A small contrastive image-text model, trained from scratch: encoder norm layernorm_no_bias, text encoder norm rmsnorm.
Rows from block 4 of the text encoder, named by matrix and row number. Rows with one number belong to one neuron. Each number is 128 + 24 x the weight over its row's rms, rounded and kept within 0 to 255. All counts start at 0. Numbers have three digits each. After the name is the row's rms in percent of the matrix's.
# fc1: MLP up (text_encoder.blocks.4.mlp.fc1.weight, 512x128), inputs 0-127
# fc2: MLP down (text_encoder.blocks.4.mlp.fc2.weight, 128x512, transposed), outputs 0-127
fc1.116 088:161128145121189128141083128128105128161128056188101128128114115128128128171128128128131128161086086128161112128128097109105152128128128128128128128081205095128128165138128128128102128128128128120128128145128128128128091128128144128097152168157153128128128128128165128174129078143128086130128098198138151139128083113117128128128128121128128079128162125128094128128180151128128098128159
fc1.117 129:113183102128126177106100100151151128114142128125128128128125136128128128128103128077128128128128141128142174128128128128128119128132162128151117146129075128105128171128194138128121128128083128066091128169156082128128128128102169128128128170092114128128128096128128101128128172136170156128133121108144088130153102094143101128128155128128128202075083128128128172156094128109128128092128
fc1.118 075:170100161103091128128149128128128132109128128128128128128128128128104082086070128174128104128068128128099128128128128150116138088128128077128075147128128115148083093128128128105128115128068128128090151104105055128157114128128117128114128183106151192128128157147128128128064164179111158155128128128128161128128128128172128119153128128166107128128122128128128147128128128161128135128128
fc1.119 078:145128086128128103128128082106128137167168113157128128164128093128098108116128171165128128128128128128080149092128048108128150128134177083166128175128111128128128128128104128170076128172128128128128067128128128175128143128092078139128169103128128146132139128128168128128128104128128098074135086128105128128128128106128128128128128108128084109157128105128128123128163128128128128128185
fc1.120 083:103128128128095128128128146097154194150113128128128059128079136128130089093059128128128128128128111128158104104101137118128128128128092128153128128128079066171071128100105128150128128109128177111165179150088149128128105128142128150094137128118109145103144117128144146128134174128137073169157128128128157150108108103128128128128128128128128152128107158128085173153128141104128128128128
fc1.121 083:128128135147128128128128161128128128128128094077145165128128149178105128096128090128094092101128128128112128128154128121128128128128128128128112111144143128128128096128128161147128128110157112166118091128099168084146144128168128128128128128079093102128100128128128128129162128128128128085128128188128085128148104169128092198128128128073128128094128141128222128128128063111128143128085
fc1.122 095:128102128193118128128128124157104128159171096128128148128203138128096128088128091062128168119152128129172108075117174131136149128107121128128143173096158128141158078171128128105128104128128128128101128128128128101128097086104148128086128128100128171171108128108128120145145128128128112130087128184092128125140128108128128167128077128128082128128128128161128128128128102128128128125128
fc1.123 106:095128095144128128128146128100154148108128128128109085128128128128091136084128128092128176128128105099179128141128128154162175128128128128105156098128112128157075114128128128128128086101128115128128094128156128074128108128109103117128128162111175102163087088052160106149128157128145084128110126112128128114144128156132158102128100128128143128156128149077128112128098128128128186102182
fc1.124 098:092128128128122071128098128128107164151128128128144170164128139128145128128128153151128139088148128108087128109128104151168171090158139118128147128077128110128128128146163146128128121154128125128173163145128145128169128175089117175128105128128128128128128128197125128128128075087128160154153100156128097128128128179106073168167159128143128111150128150128116168128128128095102112128172
fc1.125 089:128128128113128128074128128089128145128128117163128128128128128113128128128075128128068101128169079155128128128128078146128138143128128128096162102128166177128128101128115128083128128128128128108128166169128091204109071128071128166128127128128128128142128128128163128128128128128109102128128077128128094161128128128128104128128128154151128111177186153128110118128128165128128175128189
fc1.126 099:176142128128128102115128128128140077128197128149128119128094128104160205158128128149128128099128165170128128128140128128166170128128128128128090080128128128059128148178128155128110128159128098128128149133102128058087128086100109123128128128128128157128128097110128095128147128147128128128154128128128128175114128128128133166128128128128143128112128142128161128063128128167101164161101
fc1.127 106:071128128196161128128171147156128128111128128128146100093128128089086128109156117128105128138128089173147128128128128032106154144152149128128116077101128128128128154128128128128128128116128128085125153170145204106128161128191117128068128115093116118128128151107128128128169134128128089117075140128128128128128115157167128146149128128095128128138106128128128128128128128105128128128113
fc1.128 307:162128141102158087141088091139173148165156164128128128160102097128098072128133121098150128128111127159105143128128095186089128128104108128167162153134122103162128128116109142116090114157088122128096110128169128149101134157106112147121111100142145110128151151128156157151153143128089128170134128121128128152128110137119081143160128106128061158188128093098113128143151128132128140138119
fc1.129 110:128127128157084089128157128115128163151128171128142107128128142104128163128142128148147095128174115098156128121128154095128144149159128163094128128160128138103128128128128128128167104191149147128172128147128128152128085128149128128128128137128128128183074149128083128141088151156090190161161115128128149128199101119112128128170128107108128128128081128157101128072128128137142128128101
fc1.130 078:146073128128128174185081182128128128128125074111128128128128078128128106128128083128128151128083128128110128128128128128128091174150128128128161149081114173128102114128128128128130109076104128097128142128128128128090159104128128128158167128094128159128128137128128128128160171129106128128183148128134128128119128128128128128163128154159128074128092128106128191098127128173064128147128
fc1.131 081:190128096128157128128165088128128128128136128128090128128147153114112128128128128085128128176165095057128128128128128128128128128109128105082139128160130128128084077170128128128158151106158128095140135081128093128100166128123089128128079128144181128078082117128144105128099148128179068128128080157153142128094120128128128128128128128128128142090138128128124156094128128128092140128128
fc1.132 159:128189135128162070152128148128103128104118117128128115155108120150106128128128158128128096100128092128134145114128103077120141142128128130128118153128128166153128128181139111128128108128128097104181099101128159102163128170128128157143104145087128108147128155128161128129122128150150128128100160156079087158135106194176128090183101144152128128128182147128166128128107159138128111134162
fc1.133 072:128184080144128170128155128157175128128103128089128128128128128120128128071128128128128128128128093095128096128128128128177155164127128128088128128193128155128099128128096141128187128128186112128086170128074128128128103128128076128128138150152107103158128092128128128167128128128128128128128128153128164128164128128128156128128154128162128095128211128161128163110128128128128165128128
fc1.134 144:093056154139153128152185128128128128128155160087122128202128146121180128183127165147128089140128156128187128128128146128144128117128169156128113128167108128152128128128165128143128140128128094155145128159128128128111172128128077121104091128128112128135155139099128128063090128129164128128110128163108108128151128160072128155128106151128109100138128128108128128129128110165128128100128
fc1.135 099:118176188128096095128129137128128128081128128141128145174128116189137128192117128160128104128128173128128128128094207128128165128128128128122128128128128128093128128128112128131114163128128113128181136128128128115128128128128128167151085097070128128090128128110107128161128128128128128042134128128128128128128124193081128128128088128128115082128128128150128128102081090128128128128128
fc1.136 070:172128171128084128085128152175069156109128110128128128120165094128170099198128141128174074128128128128128128173128097128128128074092128128095128128176128128105076149128128128128128113143128147105106128128151113133113128128128128128128152091128128128128086075128166128160148128161128128087128128113128128074128128128162128128128135117100141171128128128126128128128128128128160100115197
fc1.137 082:119094128128155128136128154088128128138128128128109167128098128111175098094155128128110128200144128096128128128137158128133128121097128128128128169151128146128166128128128118149128122128187130128128085128128128128132226128107100099095112142128105128128128128128128128128149102100128184151203104128128148128128202128174089128157083128128097087128128128115112128128100128128094128128128
fc1.138 070:124128066128160128128128128099177058140149096128119128128128157088128128128128128128106128083128128120128128097163135128197176148128128128128128087128128128128128110154164128141128102128128104128128141128128119128128158128128128128128163128128128128128128098120128128096128128187195178128128060138128128122128128140109183156128118128128154117128128076128177128162163128128146082162184
fc1.139 085:079128128128094159128128128128128128087128173128089128128128060128143128128170128128181128159128128128068128145128128149128128128128128128128167128087128063128161128128080128174092141104138128128128128128145157185128187147128098108097165128128065170128128106128128128128090128167163171128128128128153128138159147128140166092154128128128086128114128128128128136128128128128128080128128
fc1.140 098:128071077108114158128128128179128128125170117128161128154128180128128205124148151120128128128091128128128090130163128066134141151128106128167128107128128075128090128128098128128115128128092128174170128153128172128118121131128098104128144088093159154077128128128164106112128148128128128128128128098128128133128098128087115157128128100181128128128170161180128108128128128128109128151128
fc1.141 089:128128128119128145128128164128094128128128095128128105128128128168128192170070128165128128090128128125145128173102135098144112159098106128149086100090134150164128071147128105128165128128087128128175128123082140082128128120128152128171141128128128174128128160128092088137179128128156128128128128128107151128128128128128077128128116128076147128160154087128128168128108169091128113095110
fc1.142 099:118140100067128128124110155128096112144103105128131128109128128128128128128128102143081080170153141128118180128128128169074128128097103097144160128088128128128151112128185128107156145128128096137067104110128165128128198162128104128104128146140128128153082153128085105121145128149168128155128128128156128128172159103128154103089128128139128128128157081128164128128128128128092128128082
fc1.143 088:166111151176165071128098128128128128128165128128049128128139166128159109128128128145128128128161118128128128128152152171123180158128128128128128128157128143128127128128162079128097128128128106128165171128128103143158146109211127110128128128128122128128128128128109128128103128128106109128089106128128128128147160191128128170128100128171128128157156081164096114149100158128128093075128
fc1.144 117:176162110142128128151171180108128154122128096146128166091140105128128153128160128128164150182128128128173116179097117136128128128128149128107074128114115128181089145128128163089081128128087128128128128128091121117101128151176084098150128128094128128128084083128102128128128135128128128128128128082110128117128128128141128084098128138128162095128128136128176128067158152128128098128144
fc1.145 146:157110128128085141122128128128128128095104128128179147128156128092184101128128139142150062137128101104164123143170112128128099178101163129149128128128128128146154128062128103128094142128150105116128120141155131128128136129128106142128128128128131112149167100138095128161128089167144096128103128128128082101097128128113128128150068111100128128101105128128173144134165128165128148201080
fc1.146 119:150128128128128143140091128110160128128128136128128097128128175149128128070167102128217129128128128143128128128100119128128080143128110128128128128143128128137175113100087128128091155148128128128128172128075173070128128174117143160099128152128128189112128090140113184185128174128128169128135128128128116136128128116167128128128128141105158079152128128135095109117088128107128113128128
fc1.147 110:155128128128077128128083118128126128163079132146128101140128128128128097137128128167128145128128064089128128128148178185128123117180104128176128128128128128128157128107140128128146128072103085128128128128128128194116111128091128163103128109128110128105165128128128128149131115128169136128128128128108180092128061128128169128077158128128128128128173128128066128110128128128161128128088
fc1.148 073:128128128128151128128128128150128128139128166128108087128180168128128128166168128128128104098153128128128128128128136128128128128128163104128140100128153144128128128069128062128128128128171128128128128107128099172161128128096128128128141172099128128128128077128128128128128149154128128139102128128128128165167128148128128143124128097162208128130100095128182215088128128210128156128128
fc1.149 082:158095109128188145163128154128128109128185128128128090128128128128105128165128128160128128139128042090109154128128128128128140115178179148128152128128157128128128141128154120056152142121128121115128078084146128128168128103128128150128105116100138128128128128148128084108128112176128075128128149099120159128128091150176178128095106128128128128112128119128128137128128172166159128136100
fc1.150 077:081128128128103128151128128128086128172144128076154093128081154128128128104083099166128128105128114098128165114128128157156128039128128128154128114128128085079162183115095124128146081128128128128082116155128180090128128159128134128128139128169177182128128128128128142075123137128098137128128128149128128128128128141128129163128128120162128150128128128137128167128128103162152160128108
fc1.151 079:128148108124128128128157174128128177128166128128075128128128128128128153184128128172152128128131128101143087128128167119152205073128128130106128094128128128138180102203084128128104128143128128128128128128131148120128128128128128171182150128138128128155128094128127128121165128171128128128128128146128164128128135128128071140128073088104164128150104113159154117128135128128128176114170
fc1.152 083:128110128128128175111081128128139128128128151128143090070187128128128128128100128149151070147092128083128128128114080181149179100134128104128094079102128128128154128128128128128128118128128128154128128128157188156128128084128105128128090143088085171128128128128090128128128128144128128078128143189068128128160128107148128128128128096153128128128150128128169128128133092165128128128106
fc1.153 071:128128128097128128128128128111128128128128128128076128128154128128084128128159128128104128128145128128128150128168096128128053128128122128128143091128128165128128176075093054128128138165128128128128096139102097128094128128080128112128128128128076154102159123128128093161128128128144088061128128128128179101128171124144128172128128128167128128128128128128099179151053128128128173128128
fc1.154 076:106144114128128168128164134079088128107122146113128128128128128106145128143128128199128105143070128128128113128128128139100163117117128128097128165128128099128128128128128128128093128128128164095128128128128100151128128158128128151171128128128123128145092128168128128128091109184128141100110172128128180175128074145128112128128069167148064128172128128128081128128173180152128132107167
fc1.155 077:128128128117136099128128166128130141089128128128115128128128128158128088107205149148152128128166132123146128128128128128105128128068128062128160128168119128128128107180100123145128128145145128128170128128070124128128110128128128128128128147128152104110152128128118128180094099128102153065128158128105128128147113128128135128128106128128128031163128133088147128128161069157132156081128
fc1.156 072:196081184118128097168128128140128128157128124128099094128133128151154073065165128134128120128128128128148102128128128128128128190128082054128082128095128128128111128128141147128128128128145174128128128128128118128128162128155128128092128128128128147097128128128173072128091151091163128128159128135128128197128128081128128128111093150128112128114128128102128170128128128128128128176128
fc1.157 083:180110107168128128128128128147128095093128128146139159168128128088165150128088184128128128128128162128128128142128168100128174128128128104158128128128157104155128128128084128138128080128128128182093170123128128128128128141106175128128170128128102128069128149128128128080128128148128095128128083106128128127085128144128128143164128094128163128109172110128128164197156113168091128160128
fc1.158 096:171066128147128128128128128128128131161128128128162136117094128128100128073102150128114155128128153128161169205128104128128161152128078175128177128118128080110150128128128128143096051152128090095128087128128148120128161150128123164111148100115128128128128128128128128159128128161128128121144128128095128128128060128128095121151128128106078067128128128128128104128128128122128106154163
fc1.159 070:128128128128147128128128128128128128097128120128128128128128128128128128116128077161106084128128128128128128072128128111111158077128180128090128128082128128128128160108165196128087128198159171128103128128117128128137168128113128128128128089140170128128128113123128128184128128128164173097171128166128128096128128158128128155128157128128128128128184085093120128132193128128178128128079
fc1.160 125:128111156185128151154128128128128120128108152102162140128128128187128103161066093106128160144133128098128214128165155128153160128128128152128128128094088128137096118093108175128177152106076128123128080113173128193128139128128128128128128099128183128086128128128128128138128128128128111128128161100161109128128149128170128128131128128164139153122128138128180128145128128128128095128128
fc1.161 108:073067128128128128151128128165128128128128128133128128069128128128128170128128070142177175128128128072128128120128170092128135144146161094128128148115128128128178084128128175128128128145128128133128128125128170179151128128128128128128128128128128128161155115155128162128128164180109157128151128180077095161128128128109093128128128128128128082128128128180128099102071128128128128086128
fc1.162 093:128128128128128128154078128118128128128128100158080123128128151128148095141146078128135192101128128175128128128128128128128128128149173128128152128128128197128128079100128127128068161128128128097128128128128128081185097164105116132128169143128162128169155128160113128139128059128178128128128128128111128179153128128069128128128128082128122128153128129128101128128128097128128168084128
fc1.163 081:111128128128149145113128128128176128134152128111097168128132128128083128098083056145128128128128153128121128120158128128128128128128128128128110106128151128128135128128128165109094128128128101128128181112128094202112128128128057144128107130128128101172128128128128128125128128084128094155187128113167077128128128174128128150128176128079144128128193128103128189121128160164128104105128
fc1.164 111:098095128185084160128128158088128128128128128140128128128110128142128164128128128128115173128128128147128159183164128086148128135128144128151128128107128128151128117117128170128128156105091090149181128102156128158081158128167128128128128128128203148128128128119135100148157178128128107116168162128128128163114128128191155181128147128128128128128169087106187099128128128128128110099128
fc1.165 084:128104114128128128134169128128128128103128157142160109156128128128128096185128128128128085148128128128079128111128105173128090154143128067090128093178128128157185094128100128153128128164169159163128182128128128091117128128128128160149128128094175158128128128095128119128083142169128099136132171108128128128103095112128097128128128145096128128162137128152128128109128156115106096128054
fc1.166 116:128128128083170190169128128128152172128128128128143108187128128128128148117082128128116095128147128128146167114164147149128128150118106146115128082094157172091128128166128108128128159113128107116071109128128128128108104128136128108095103109168128128110103088141151128110128160145137128152158149179128163082138105128128128119128128118104119128105128103128106171128075128100083128128061
fc1.167 136:119141128128128115137121128158146128084128152128128107128141128128151128133073069128113165157128128082075082112139157128100128169128092128173128128128128110112129128128128205185128155128154149128165177128128121100104062113128128143110113090101128182083128105128128100128128128163128115124169147128128153128108128128128145128128084107128128104102128097133128128128128128169072128128106
fc2.116 107:128128142128117128091128128071112075125128132128173150128128128150128128128153128097128156116184128128101088088128186126128136128128128128128128053110104085128128128128128128151193128071154087128170128128125128167128128112128110128159128128134128155135170128158128134074150128128128168128100096092128128128129128120095189134126091128086146128128128128097122144154128130086128128079128
fc2.117 125:175100155128128100158156143128164077128109128073128128128128197175111092128128128132153111146128093128128128128173128128088102112128128128110128146128205128130176079184101128128121147128154128128119128118120089128128118100128128128128090083128145155165203156165128128170128128140128128128128155128144106122128128163166133128156128122128145128140145122087168128128125096135128128128128
fc2.118 081:128187160128128146128135128148121156128128141128128128083128128156128190128154128071128128128153125151128109169128161088198128128141128186133146087128152119104128128083128128128128174128128128101164157128151154128128128135128128128128128087191128128199128106084128147165128128099128128128093128128128128077128128128128150154128128128168128128128162128175106172128128172128128100128128
fc2.119 073:128161128128128128141107128093128128089128164142128110128128128128128157171128128081128128128128161128128098132128154182167088128128128128128128128128128128128128128110128153068128089128128128117033157128128172137128128128128128128196081093142170103128128107180139128128128134128128194164128128128147128153128161106059128142128159128108128155128082128128089128128117128158162107114128
fc2.120 097:139128128135128150069094128128128077118161128107128173086190128128120128128180163132128110128128164147054115124128111157128128128128158128128128134142194154123162128148155128128141128128111128128061096113128128151128128128115128118166128128128128128128128140128128080128128134110114167128128128128128054093151179141099128084128083128128130128128128128128128070128128128143128091096169
fc2.121 080:128139128128134128128156128082170128128128128176128112128128061122151103128128128115170152128128154128150128128098106128128128165153193128128141128128102128128128128128128151128128092166128128128128128128187128163128128116128162128157128169140128160128133117182139128195121165085128084178121165109095169128087148128087128118128128128159128155128108091128065128177140159128128095128128
fc2.122 102:171136128128128132107128128128128051108128145128128143128144102119162147128128128165161071128199128120128171165080128128155128128128128128128128128157128093134061164059072128160128102108148117142157142101098128128117163128086128128128128128128128128086128111092128104171098136131167128178128128127128119128128128128125140128128118132080128163103128147128154157138128158113125086151128
fc2.123 086:128116128104116128128145091128128103117128128160146128138128128128128128128128170168128128128157154128106128128153128169128048148043136128179118197128128094128128110128141128128128149094128128077128141128084135128128128155162128133128128128128083128132128161184128094128128170128087123128111128167149128104118128087159108128128128128075098152084128111161128128128128191104128128128101
fc2.124 090:121173128128128191162148128128128106128128128145128101158128123128128128128128128130128128128128128128165085135128156082128128128128128128128109128170128157128074128128128156128119128128128128144112082128128113131128128084146145099175128185128128160074128128106128157183128128203128128101128128052128106128128199128117202128128128095108128128128063128143128128128128128114089128128128
fc2.125 117:112117128171127128153128128128128137128191116118176128132103128128147104128179128128133146128128203112101128128128128088128128128128128128128139128123128128115128128128146192128125163128103128128110128095072128081079128128161128151128128128128177070047128163116106128128128090128175183128128128128103128128117140169128181125134128128128084128148128128128128128180156098128128106128156
fc2.126 086:069128128128128128128128128128090165128066128128095128132184104130090059164146128124128104128128128054128122128124128115093125141128128092128152159128128128166128128086114128128128128128144180128122089153128128152174128128128179128128128128128128128190106128162119188106098128057128128128128102128128135101128128143157128128128128127126071140147089095128132128146132128111128113090128
fc2.127 116:131128128108128113108129093128128128128128097116128128132090097128128128138098136091169128128116185128102128128128128194137101129073077128128148128194128128102128128128151128107128124128117130114124106088128072214128128128131144128178170128176151150078151109141128128127128160128128149128172148128128132128165128159082114093128128146088128128128128128128134146128128128128102192090128
fc2.128 153:186128128128128148128098083141079128151128177186128128124083115128128145128164093175107128151107176128114151128098145128128148169145165093104156091128152087128142110090128140128122144128113143167090132130116093119128128128128128128152128128145141110128103128128139128140110107128128128076128126170120153150099095128103133148160128113128128135150141053128081181144128128185113128128128
fc2.129 101:128154128128155128107128066128128128128160128128066128128109128128128111129128128084102122128113128128128128185100125163152128099134148072159128207128128106173089142128128128146074154128128157128128094128131104140128128128113128128128088094165105128128128128145128102128172128128128079092097149110128080128060128119128128128102129116128128150108128096099134167177128128098084104119128
fc2.130 095:128128128036128128176166114128210076128128128128108135128128143100128128131128128144085128128101125128152128128128128128128123131069128131161128128128156128128128083128128128128080128128137077106164128128128128128128089154162094092128128105128128120114128112111128128145139128128153128128087128103130115128128101128128128128112128085185153114128189083128173065120128128113089090128128
fc2.131 079:108128136128081128187146128128128119065128128128118128081128128155090128128128128129140175081128128128123160107128128128128144190128150128128112128128090095128179172128128117128114128128128128128128069187128155071128101128139147084086117159184123154153128128089128128128123128148128160128068109128128128128169147110165128157128128128128128151168122128128128157172108128128128175128128
fc2.132 084:128155128135105085128128128127128128140150131094128128169128128128085112137148128140128150191077115132101128128106089161121096128120104183128128190125128128128076128164166128143156128128109087128150170095096123128144128128097192128128128128131100128128128128174070128128128128095128099128183128110128128128128128128091146128128175126092128156128128128128128146128097147052128128105162
fc2.133 069:128092128128165128160094128128088128092130075205142128158141128128128128128128116078128144128161128106141101177149141128128128128086086128128117175128185084100128180128128105128123065128128098128128128082155168115157128128128110115142128168133143128150128128128128128128094169128128128114110177128128148109125128152128099158132113128128069151172128128128128128128149137128128128187128
fc2.134 123:128174128128128128098068167181128105128146085128163128128076126128146128084128128128128161170128128105074128128096128111128080128128128128097117082128114128173114128138128149128128149062162128128121128128128110141157104107128128128128128150128128150103128128112180128135128128157091181128122128128146159128128166074134155128118103128100128198165107128128095079128092128153128129128128
fc2.135 103:109138128128095064173114128180128119128095128086128128128128128103128128073128154134128138128128165128128104104128128132141128064165156128128128094128128128128146128157192145128182128128110150128089128139128103178160108080128112128129158143197167128128128158128092158128128152128128152128101128128119100128096128128128128128128128128172088141193128137115063128128128139128145128128108
fc2.136 086:110165132133195128130079128071128116128128128128128128175158128128126081087128110128128128128128115100170128122128176128159086080115142129150128172128128157182128077131128173128128128128128114159128128128128074128151128114128128128168128176095106128130128128118128143115115171137128128128128128089120165128128066128128113164128160128128104090178095103173130128128128147128118134128080
fc2.137 108:155128160094128123091143112159128128128128128156143104146128137213091128136084128128155146072084128128128128128128128128128112128128128080159117082128153161153140128081128141128128128128099127128128104081109128122120079121184128128128174122128167128128128128128128134115128155128149128128079128128127128118095078128128128081069167128128128128128128136128159128195136173129156128080142
fc2.138 093:128133210105112128100155128166087128128128190128128128128111128128128172128129116128178138128128152128068128165128128117128122108128144128105156101086087128145157128128110128128124090128108154091128128141163128124128102112123128128115092128156128137186155113128128128128128128128089085070128171128128128196128166122128073128086128128128074158128146128111110128128128128128128170142128
fc2.139 100:128177158102151128092090128128128128147128128128087183105128176128143104128128128071097128128116128124066128127128096113158187075128164128128124128152067125128171128142138082087128088128124128128128155110128106105128128105128141144152128154122133128144128115128096148128153157105068156154128172106128128153090128135098128147112128128156175142128128128157128128128128104128128078166128
fc2.140 087:128178207138128128128102085112128148117076128111128128101128087174128083177128128150087119180128120135115128128111128179128116128161128128128128128128106152160142128128128128119128128106188142097100128128128100128114142105163193128128128128158103123146089128087083138128128095079128128186128110133128123128128138128128162128179128126128128129128128128128154161128133128128168128072128
fc2.141 116:104128157128138087152160126124128110128128128128128128147128128128166078104147128128177150128123128128108128123219109128093102128175128100147128109161189172128079138128128128079172075128084121128128174128128110126128128128128075178179128128162110128128128128103128128128147101128120128128128090137128088128128128144062128167128149128128128128113128128099128128135131128118142128128179
fc2.142 118:128157128128070112128127129079155168128128156079100128128165128161128128189128128096128156128128128128126070128094086141128201128147128128128128128162128127114128160152128142169128128125143128128185098145213081107128081128098128128086128116109128128146158128128117128121128126128128121128128128128119116128128128104128149167128120133128128128128076175113104128085142128104159128153164
fc2.143 099:076128128128128124128187128128066128153128128095171128087128092169128169128128122128128116128067162111128128128125128087128128128128110083165145128138128144174128103127128128158128128124111128113082074128139155128080089128102088192128128127128128128128136128128159128151171128128131134128128128128128128157099108057128128104128128128128128128068084152108128152128128128134158177128102
fc2.144 104:128135159161128095091123125128142117128128150098115110160128190128128128128128128124108118113159100118122134124139119128128096128114108115176128136168128173102140128128140057108153107128138128196155098183138128133133163077068128128094146128145128108125081160128128128156128103191128128128137136128128128108091141135128128151194135128108128136128085078116128160166106111113147128128113
fc2.145 087:128128107128099180128062169128203128128163128125128128110178128128128151128131142128157089111128109156128081182115132128103128128107096093128128128128098128153176128128128149128067133128166087094128128128155152140198128128155128176145128128161128147150158168144151128128160108161107148128128128128128071128168128128111100128110128105131128089128128128130128140131120128096115153130128
fc2.146 094:128128128071128128128128128155110180093086128128128128128128092128106128153128152128040100128128108145128096128128128128159128128128128128158128128128128075128128152181138128146128128149128128128128110128180128128128128128128066092128070128128128080128128128115128128032096128128120124128128097177128143069128128128128128157163086128107128128128161128148128128169128128147094128128098
fc2.147 107:100122165128128128128148128145158089128150102108128128128128118128109149140103128097128099178128128159066128108128091104150128128128143128098128128128128128076154128107086116074097128173114152128128128128093104113128128128170128128175168167128098128128090128163128152128128128128102128128128128128136132128131175128142054128175081096137115128128078135153174175128128089127128093128170
fc2.148 094:128086135128112150128128140128128128128128128127119187128128087128128128136128128096147128154086159105171165145140128161128126128128108144056128160117128128128128082135128128114128149122133148128169093128128106092180128107157097075128128090166128135128128128128128138128059128157120128120112150128128128101084118128154129082157149128128139128128128128063128087128115191128162128197103
fc2.149 096:079148133087128116148128173128185128148086080128128128128163113101113187128128128099084128100128145154155132159128128128128128128081128128128137191132128128128162126120172137128151125147149128124128154128128118137110106128128181089153128087105190128128128128146114142128128128101094129086128152128128091128140175128155114112188151128105189128128116128128128115128157160078128116114130
fc2.150 076:128066128128158128128128128167128128128128128164128201128189128128159128122128128128128135152130164142141128128105128128098122144128160200081128128128125160170078086128128128124095144128128128128128174128112089193154128104147093128134163128128090116128128128128128101162128070128129128128128128097128106128128128128149128095128128165128128103100124128128128123164081128064128128112176
fc2.151 075:128077168128128128128128075097128158128128120128177128125170159119123128128128148128066128086128075128135128128128082159088128128128101121149144128128139128096101128094207128171179103128102128097093128176158128117128128128128128128139128128127140128128109128077128088128128140128128128128128130068128128128128128128128182128128201114128128128187128128128153156128128128128128087110128
fc2.152 101:085128128085128128128128186128120128177149103060128128189098112128162148163094128139128142128188128150128128130128128107128094150128128111128140086128128128101128082081149128128085143107182113075154128128128128128104139128128128128113111098128165102128122128156128128128098128090128128147110087078128112153128116128073128128110081139128085176149128096158128128108128128128122141128102
fc2.153 086:121107128128100091128128092128128128128128128091128128128111129084128128056128128128114128093128093084128119121085128128099153128128128123128128208211128137128128128128112128128113091113125128128128148128182156154128095090144128156137114128128144128128150128128128059050151126128128128142128128128128128128127146075128095177128128128128195128128128128183128157128149128129128128128100
fc2.154 089:169128128074094128074116128099128108119128128143086128109128128179122152128128099128100128128121156077097155149146108153160081128128161130115128128128128172084190105095163147128128172128128128151128098128147157128128128128154106117128128128128129128164160128112128162128128128120091128128128115104165128128065168104128128088128133128115128163065102128129159116128088115190128128130106
fc2.155 096:063128128128167158128075134128106135120132128128128134096098094083128185128128079128128143093080128128149128128128128160177128116154115164128128128128134183138075147105128128128128128128093115109076128147159128062128128137150131128205155142128128128115136126128129112100138157128128097171128151128128128156128128152147128128128130148128128163118083128179105128128116128174132141128088
fc2.156 089:095128133128194128123128169128141154128107182128156137128178128204128162128101128128128113174128187146128128128128048128128128099154128177128178123082102128128128128128128128182128151125128128128128128128128128128128128150133128126074174128130128128139143128112128128128168128181128128128128129095128128162105155163152147128154128128128128149128128128128067142128128089128185128128128
fc2.157 096:171128157103128128105128128128128180128128128106128090128160107128083128128128123147139161128128151165128117185080128169128078153128123189106098120123116128128128128128128128128148157128128128171128115128128082144128067128128091116142100102128128128128128076106167128149128128151175128128124128084128128163203128128088128128137128167128074139128128128128176087128106136121128128153089
fc2.158 092:140159128128128128128128128128128158165097128074098128167128128128153107229128128128128128128128128152128128128129128128123096128188145116128128128147110143165128128128160090145128128074128128128128128170150128128128110116153169128137128128149128128128128159190128128115128128085067108121072140169153164128128146052161147128128140128128137160128128099128128151135124128128128148087070
fc2.159 094:128128103128091152147128148128128128128128128153128128128176128128181128128128128128144117128131110141128169182128078128128061128128128126128128078128128128146128128171128104060174128135112097128128133128141128141112097128128128109061128158079128191128128066128128128071128180116136096128128128092128128081148128128104172091152128128128128128136114126151138149095087131128119113129164
fc2.160 110:093090121128108128116128128128137128097128121139121104091128155112128128125176128087128160073128167128143128128157128117147093136128092111089128139128145128095189128063152128105165050135160128128143128144128143128128128147128128145128128128178168103128125150128114055128129128128128128089111128128165128128128128128140127163080095149133128065132184128124144128128128141181145106128128
fc2.161 107:128128128128088128128128128066128125128145128128128128128141128185128083128128149128100075128128128170128128165128072174142128068128128173174190128188132140161086188128128117154128115128128128128105128142155068069128132110128128126128139101148128128086128128128152128128128124128149093148128128096131142085128104128128153128114128128128128193128128128098118160128164128128128116146117
fc2.162 128:128128128143128157128150128135128150128128140128172128069128128107095128079108128128128093114032114128123128142064165128137091128128096137155128127137128092149147209153095105111177145103128142116107113128128169122128126121128128121091114159128105066128128128128075128095128128094136141128128128109128108128108119109128142104084128128128128168128175128128163101107128112128102128128094
fc2.163 101:152128114128148128128128083128121128128133125128128137128128176154128128128128128101083128135147128127128128170075106149128141129165128100128128157087106164138152133099102086202128087183128138128180091165158128070128128152128179128128128089128128128096128169128145128084175164128128128128108128128128175128128128048147128138089128128102128128128128128080128099128128128128128128128126
fc2.164 114:139112128103104111128079114128148128098113128144128128110128154128168128134138131138114128168161128089128116128161124128128128085130128142123128130128118128101128128040128128152147101115115128148107128128128128128146164172128104096111128128209128105128179111080088069128128119172099128134120128164128128123114179128162094128089122128180128128112128176141128156128185128134108089128145
fc2.165 088:128128151128128108082128128128173153128128108106119128128128128128192166104128128128128128128128170128194071128066182128131176128128128187128128128091115128128063130128128128128128136117116128076083105129128164179134128139128128105128128128136079128128128128167102128108128097128069167106128103185128128134143137142128128118156128128128129154109135169128128128130148128166128128112166
fc2.166 100:128128117109126128192128142128128122128183128164128097124128128128191107102086128088128128132128128101128089128138125107155128065128128085128122128133128177178128085128165088111120106128128106128156128128128089128128128110193130127122108158128176128128169162142128138181128128099173172128128128128097128095128162177128128128128159162128104128128111142108128111093128128128135101095098
fc2.167 117:155128099115128149097128128083113158174128085151128128109128139128107128128168128128128086097128095159146161128128128106158128081128128128070145106172097158128128099138130097075128121170104128128080095128128112164144210128128145128137128128128120108186132128128128128079128128114128128173128128117078128149128109157128128128128163138128128169158134137114093128128128128128194135149147